From a checkpoint of a small masked spectrogram model.
Model: encoder arch vit, encoder norm layernorm, encoder width 160.
Training: ademamix at rate 0.0007, 31600 steps.
Data: trained on telephone keypad tones over noise or synthetic speech, 39062 training examples, 51.8 epochs.
Rows from block 9 of the encoder of a small masked spectrogram model, named by matrix and row number. Rows with one number belong to one neuron. Each number is 500 + 40 x the weight over its row's rms, rounded and kept within 0 to 999. All counts start at 0. Numbers have three digits each.
Before each neuron's rows are labels from the 100 clips, of 14976, where the neuron reaches its highest value: "responds to" is what is common among them. Only what is clearly more common there than usual is listed. The data: telephone keypad tones over noise or synthetic speech. In brackets: how many of the 100, against the usual share in percent.
# fc1: MLP up (encoder.blocks.9.mlp.fc1.weight, 640x160), inputs 0-79
# fc2: MLP down (encoder.blocks.9.mlp.fc2.weight, 160x640, transposed), outputs 0-79

responds to: mains hum (44 vs 17.7); number of keys: 7 (41 vs 11.6)
fc1.117:555441528535496467567453529466481541478528490497494544542443557525501439537553550507467410503419496562499433588483499562517459515486568536466527527486483469466465531525556453491456486485526444478486530496516481506520524518474507553483506585
fc2.117:474537533487530492493576490527443419488464501488501473536490495492495543578491454494514484521452469554478524501491489483465545402490506506524473525553537466534420491486400551493540527494496484490532498477485506507480474473507511459459544447

responds to: mains hum (100 vs 17.7); speech (62 vs 35.4); reverberation (50 vs 24.8)
fc1.27:443549504502459442537496453530457592520509438536481525453469551475503524406512478459458532497501484515533468519437479462435482482506472497532549544499518455400562539466488441556504509511449597501592475531502529486502485497536524532515582511
fc2.27:502493545493495486509514475483272481513512491508511495471498479471565466502526498529514498501546449508491504532501517492496503494512496451484496529518523510478516466500493520529530544473502503470492478491539482479468498510444491511452522465

responds to: clipping (70 vs 7.8); number of keys: 9 (36 vs 11.2); number of keys: 8 (28 vs 11.3)
fc1.451:624438506527563456498476465592488438484480475423504474533523505445450518556457461479497487486480498525586464500489467471481457475496542515479448569474539445547454473481493501451489562485512530477519453469543479508588501507515505457442525496
fc2.451:544471461480517496541509473490407509516471467616564482504574449481495523461459475550440587508531507503459507466601496513519475501497459471501538507594519452494523548397505527536460497517443589540462493566513504498468497485536453516584536510

responds to: reverberation (69 vs 24.8); speech (65 vs 35.4); clipping (58 vs 7.8)
fc1.371:438494442543472524489460545561472491494601471525472511508523463540502583529479486432519533446494509477496504525512515484497396529510479585588506455499483553553467525580561465473503505475486573502518558491473531516480488507593507471494448505
fc2.371:467495511461507531494517520477394492533503477406476487524454546458392426537464490512498564492507439508425465516456493537491578493497491431532545535495515492508502462509464488525507500494508423505531437510450498510495501540405453512377487465

responds to: number of keys: 9 (45 vs 11.2); number of keys: 8 (28 vs 11.3)
fc1.115:525468512520481482573483508569487462516520481510484538521541511486484498466561477464534474463420520585552542622489497443467490522488464565508451580429452535474495462492533418510469498493503550503587494486550493499546479466468493514450546489
fc2.115:418531492547492514505504507497314576494465432522491498486502485465435491443471490432524513474522459475487521519525517504471457506495530501552473562422560494545489466541557514509524496490510566444512478489498501518479514495516483499508490479

responds to: number of keys: 8 (30 vs 11.3)
fc1.76:520547522455534524549507548504482533498508538496510560503432439511496479463475451464576511535475493471547398484484481510505524513485548492510486511520511547583467458523473499492483519510489515531542494445556549483478529484430411484534440432
fc2.76:523415445513466464456487486487563419511421512455462507461548561480468489572505532507474501530565525492466503513495512494512533524535393533457549523571459481437540555444491517504508526484512475512424535511502491535523482491523526549477495562

responds to: number of keys: 8 (33 vs 11.3)
fc1.40:517505538483510481578419542518490554457517523533516525528439455573548462458553476494480459510383544581525462534462498495492449518490553527432419490427476502469513536530536489494533466498577457491521530512554472502511456544469528503495524559
fc2.40:521513482450558559494517519502405410497499532518518470532500431518548528548486477501521530483485517496494511490566491458471590493493497474541515532518492510562418469468469521502516509505515402488466549489524556550495506512428451450437535470

responds to: number of keys: 9 (49 vs 11.2); muffled (low-pass) (37 vs 12.1)
fc1.334:574499540456516511538487513525478490520593524571493514546510523529504450563483530534569502474434566550501507568487460532506586456475479522548536471489468493524462460498509520479480468545509420499590492480508484487521466511463493452447597497
fc2.334:441525471538492536510504486467441565505440406527490454485520475462452514445498486446501520561536450457485523417441509496511470529512502488497471554450556484461522560496514460515497516493477613500447515559449486504502493495498472501507488480

responds to: reverberation (99 vs 24.8)
fc1.269:477479498507589455526478460524476551532444486515500525505614504508497486435515517490483557478483586464526468473463458442440437519526415541485548556511509537435496466397533451431525481513482468588533535500560576553538488438441481528514488472
fc2.269:501490514490471549465519483391552388459469463474476443466579514486530587551503508481525528497539418442512546460532520478519568528556460504435497520534482490448540506416437546501473550470529477460443510500458522490437509472446502488488504466

responds to: reverberation (100 vs 24.8); speech (100 vs 35.4)
fc1.10:469462404586523442472522479565464453503510444541481519504507464527525586487500508491489498424440454505472478547481515525508431455478549577518457499449483450520454517465504475544512522496488432532486555531512506500589484472439447501562506483
fc2.10:463505533504500505476495508519224497499502503458483508505479520488478483491508501482517472520497503499512505496466501494492523504500500513507467500473501517505495458515494493495508492499513492489527510494499504490496504497499536506465488496

responds to: reverberation (73 vs 24.8); speech (68 vs 35.4); number of keys: 1 (47 vs 11.2)
fc1.293:426497544548540478461497496509478455471455479487496483496577555522504575535514506471496503611521448477486550530517539492452503486492446518514478421504497405535531516442370516451496504453481450534471559546458499520515502501468447538526515542
fc2.293:502535492481489482520483526506439548505514510481493537503557469508475493480549510534457447471451509516550464521480471492535465494474566518495469472466461523484459427581559452469514454539552571438523492516582508422505541458556546470492560463

responds to: mains hum (75 vs 17.7); number of keys: 9 (36 vs 11.2)
fc1.390:470548532448551449504505464557495507505506517538524552558525487514502511356491479473538504582441566459533447521454466461451483479512461585492537519456507519447537493450556519490524476522509540507536527530563520529506485435430542557512522490
fc2.390:626508519497469495499522499475523413497558501557531476459521505521567546484538468488474569524512479429452545459514508462495489531540397504440521440506478456439537553462537588515451532478523597498455572520495518498456480496502580531504491492

responds to: number of keys: 8 (39 vs 11.3); number of keys: 9 (36 vs 11.2)
fc1.70:438508505507467437481458496544475541455455471523473482447428515501480533438597504466549476569572465532521464503474526455498508517508490520527497559430513540537536514506446503490534513463541567480474480615490566515504553570418488524450500501
fc2.70:576505496473503524566513505482627507526518497583526459497530434503543523497464464501442555443492479519444541495597498498471450487502525440506506463534518493479514582461508530509486522500486496530461451495503490511456478513530407456589513503

responds to: mains hum (38 vs 17.7)
fc1.72:551511587491464468573506497528483555518552523461487529485445519513535445479554451438513485458451501527491523492420511507476422483481577467426414448444528479468462478529464461472485498479516449503538478485504492483539510502482512510513491483
fc2.72:532464483485531498435514518515532427497507599441520523503485499523540500595494476513553477504471540536514495559569495464479602475500473483513519463560482533565462478526487563488510520484557366478508521441532542504481492489512521444428520532

responds to: speech (87 vs 35.4); reverberation (59 vs 24.8); mains hum (45 vs 17.7); number of keys: 2 (27 vs 11.1)
fc1.396:440484501540512485461472504502482490544485463498495566476493532539474501548469529542522464582451582508531435547490473526521490468484530536523465562533435448507468555526387563458604525500476481556517528436533397508533459490590474511564464490
fc2.396:546521517539475513520476543473527506487591555484495446476474490483580574520551467423523472533490411510511560457493524433463509525539501486518546465466489535526493485562491447524451586450491524415541514492470555553465456487456541467569441488

responds to: number of keys: 8 (33 vs 11.3)
fc1.480:510423472495473527548428596501492433459492493410465506526477485546496523469518553515465455562424514516532471536513474534514480537561511571505561519605463495436511575496522489517520525530451463557476503489493462579533448522481472548534435509
fc2.480:431581462505518538472530540487351559507468517442516486504417477525470429550508483464524430508477479493517482459419497482503490520507419494560515493437510554456495482590511466503521518508529491477519434442478471512499477515496469433470444483

responds to: number of keys: 7 (35 vs 11.6)
fc1.163:540489568469498515543475528506492524413557570479502548537462506589472454456533556535551459555446521523526443649464473503562536501464494564454501471472441538481537499566552496480523485499519495503497476459524492444476528545494501526473544563
fc2.163:493502467524504472497526451488318461512474440471506469502506545430506494503523511500481533516530491490524481481479507477480475470496475507530554603510571485483469520469461512513540492503465569466534522597486516488510484477455511508443522443

responds to: number of keys: 8 (45 vs 11.3); number of keys: 9 (37 vs 11.2)
fc1.363:491474515455484459555461481527491487468484463501490496510435456525510491457569474528504505557487541570591462495498519428466493524513523530524504613470486545549484498422501557502461511472464556571513419534504527563508513567394497537475522469
fc2.363:523491509474497504495520495475280492499505514502505512501516503473511436567492493550422476502508494511486491474518491496516498486512415458494574461541492500457517499509511566514485523506494507490492486513503512488506474536505482481464521497

responds to: number of keys: 9 (35 vs 11.2)
fc1.473:471530568515461421486410485557492556461557500464497581487499486545509466449527514465551435473501525475496451474473529478493491527534502569425536447414446473479577462611520460520471503468538531541548492473486541494513550525522550551475456540
fc2.473:479420487480509521464494521518501434493483523421507478552460512501497508554438493542556517487486567467551484498553486416507530481476427486551435588582526504539475514437517534490477504518458474462510450488535498540483528465527487462469499491

responds to: clipping (71 vs 7.8); number of keys: 9 (42 vs 11.2); number of keys: 8 (29 vs 11.3)
fc1.335:531474500531476469519435541522476480469499480523468451460582467552515569592531529473545478435506521521448480497476484450452538524557513571524533487509467442500453511464519421445533468527568526463497543535540532568510528514586608477522503527
fc2.335:547463470485501512472499502500256473490518558502508514519498506512521513532488493540492509513494525494518496555563494519518535496498434480510544481580494474526477496484518532499444490507498458511503542491498507490497511512526534503467533513

responds to: speech (84 vs 35.4); quiet level (71 vs 29.1); mains hum (43 vs 17.7); number of keys: 9 (27 vs 11.2)
fc1.180:467420557588515479464456533520476507451513481403466504582516479556468489489491525506506506426409510458539460541468516434488506458449585583463508506492522546475477527550577480509505441458524490523459464516478488503553515443494578556463459543
fc2.180:484509517505486504456501504508205508493499504479487507495478524500489509513507502492523499496497504484499499520458498500503492497505478509509491501478506496494481448516480489489493496505519487487530515490489517485504502487504515476466488493

responds to: number of keys: 9 (59 vs 11.2); number of keys: 8 (28 vs 11.3)
fc1.427:585525456518527491522502501550491491483505462482485539504537517473404487438475472451477481541498523528575467471458485485483462516510554522515494597452519491500395429532532453463495529513500642533580457530561506475499491462447498491520492454
fc2.427:563528438504485497485506457422417493514496486554529485449567488510526526476519513530421474515563504462460499461544522495525469519542423494504587463553494472375535569478504503493467507477470552521464565546462528511483498503473463536511485527

responds to: number of keys: 5 (27 vs 11.2)
fc1.28:514444562481551503531494574511483441489550573442503519531469527565497507535563484513567453554388490599520451582462500427456503487455486517516489544494399479544525527535440478485463492456527460502534506522504526510528489532467484509492473518
fc2.28:444494451536485527482459496473538534460466431427527521481557521482428504423488556479499562483563492403484456515506491526532426555553461538495550531485503477514544479499614486509478506503497554509477487502469491547490513531504460552514428547

responds to: number of keys: 7 (47 vs 11.6)
fc1.498:553522476527529485518478533597479481487560535420451460487507487509523476414544461460454486499499499559509474538494564440479503563502424548506521374550457588446518539533556490509491567443503523529528477456560527498507461560595518462478449546
fc2.498:453494455455471531483482505468533512484560516555516468478452505466479548427467494531571589452523534544477482486560487486549493485506516498562450534460501520580546492457488503473494519514517484471544445520529495483477509494563469425563482505

responds to: pink noise (45 vs 17.6)
fc1.48:511526453501570498452502478500452523553499495512530529524468484510523570492613463527406481512500445543545504516526497512496488515503503504428523509464474494492565514417445470516472497504497419599507491500537522516491541502454419493461534505
fc2.48:492465533508499491535505483515260519496492487507498522507505499484513433491523511505493459518513498512497498490472504500477518492501493500489505505519516498479511499492521514511509488497478524502502476491510494511508503505484535567489521502

responds to: reverberation (100 vs 24.8); speech (84 vs 35.4); mains hum (38 vs 17.7); muffled (low-pass) (29 vs 12.1)
fc1.330:501428405568519462445480465532479488526489422536483547508519479498512509449514492535524500435472538512502464555521506420511450515480514563504503588491459514490526559452474452532504482513504481585426490506562528518560470448420432523466462483
fc2.330:462507508518496502461504508510233505506494493445473488493479503497457509477508508472539485493499491496506507507472495480495508508494498511508455504463503510516495446528489469495501510507526490484536505468506507492498502487501513483464475496

responds to: speech (88 vs 35.4); rumble (73 vs 18); muffled (low-pass) (51 vs 12.1)
fc1.443:593476476530555534465497527512484506453542487461472467496510504558470576481531530509436495478486472466449530594501520433481381474479519538540522428593495501501439603471559450562483505490526475541432500544475530502546507503503486463465503488
fc2.443:503473498506503493522509496507220497494507503466508493501515516490517485511503512488502482511497505510497480480457503520496549505504510518487489495495495505497492502499516477497506496499503489483500500509498501494507499506499525514504497516

responds to: number of keys: 9 (42 vs 11.2); number of keys: 8 (31 vs 11.3)
fc1.110:539491515496524478490504489526489519483492517548471542476470471524563507469484450546448476513506577520495483470464483435566450492512564523391525558496454445507475494463485486529443525524499621532494386536536451490557503492510521500544529482
fc2.110:517475512469461457482478486443488507516483536547442442485468517455540512567512481497507448452540525503514498437499503449509415502534525442410508453495513456461440595507482529458492506471473515492424468527488464529483535531534505472623495538

responds to: speech (88 vs 35.4); rumble (58 vs 18); number of keys: 7 (28 vs 11.6)
fc1.248:521418438566509503476496500507475547457460550542475506550450494498453555422521541526433458490451476577515465564522468471517492473441574521516476541556523548491441598492565401534450516520483460492417524543487471475557478489478503543471487579
fc2.248:464489509512495511472504508508212511494492493471488493517490503492477504517492499485500500501484496484495501495477501513504503490507503502501478488493515500509485460506496495501491495503491492489504516478488503496497501487520512485512486497

responds to: number of keys: 5 (28 vs 11.2)
fc1.567:446409588518479474413465499532488466491508547461487493526456558539515536531503564540510428494444541555471524545478510452509511430453533528509453515478464465475529563495455588506535461505571418510489451491502478530541510474491497528437534533
fc2.567:456538515541482483461478489479274507508513524454495518471441533502496561464515534502523464532532497480512531512469496538506553526520507515509519457514471487506538481546520444525452494490496447509527538462463492478478512509467553549495466534

responds to: number of keys: 8 (37 vs 11.3)
fc1.385:528435513550505465537458508545480525493510473480470546479485505531486433491536542472563400442468529550502440542442503527506502507516474569464481469484487478466527502537558484513471497494518509486526456405561465504539538458543547493427463598
fc2.385:476481488502488521446496515510242447497500502467453471518441570482457517501498509500561471520496493513510521503492491488518527487467526528517465513473473503524505487507435495471510500523488467484525456487459493508525500494494499482492469489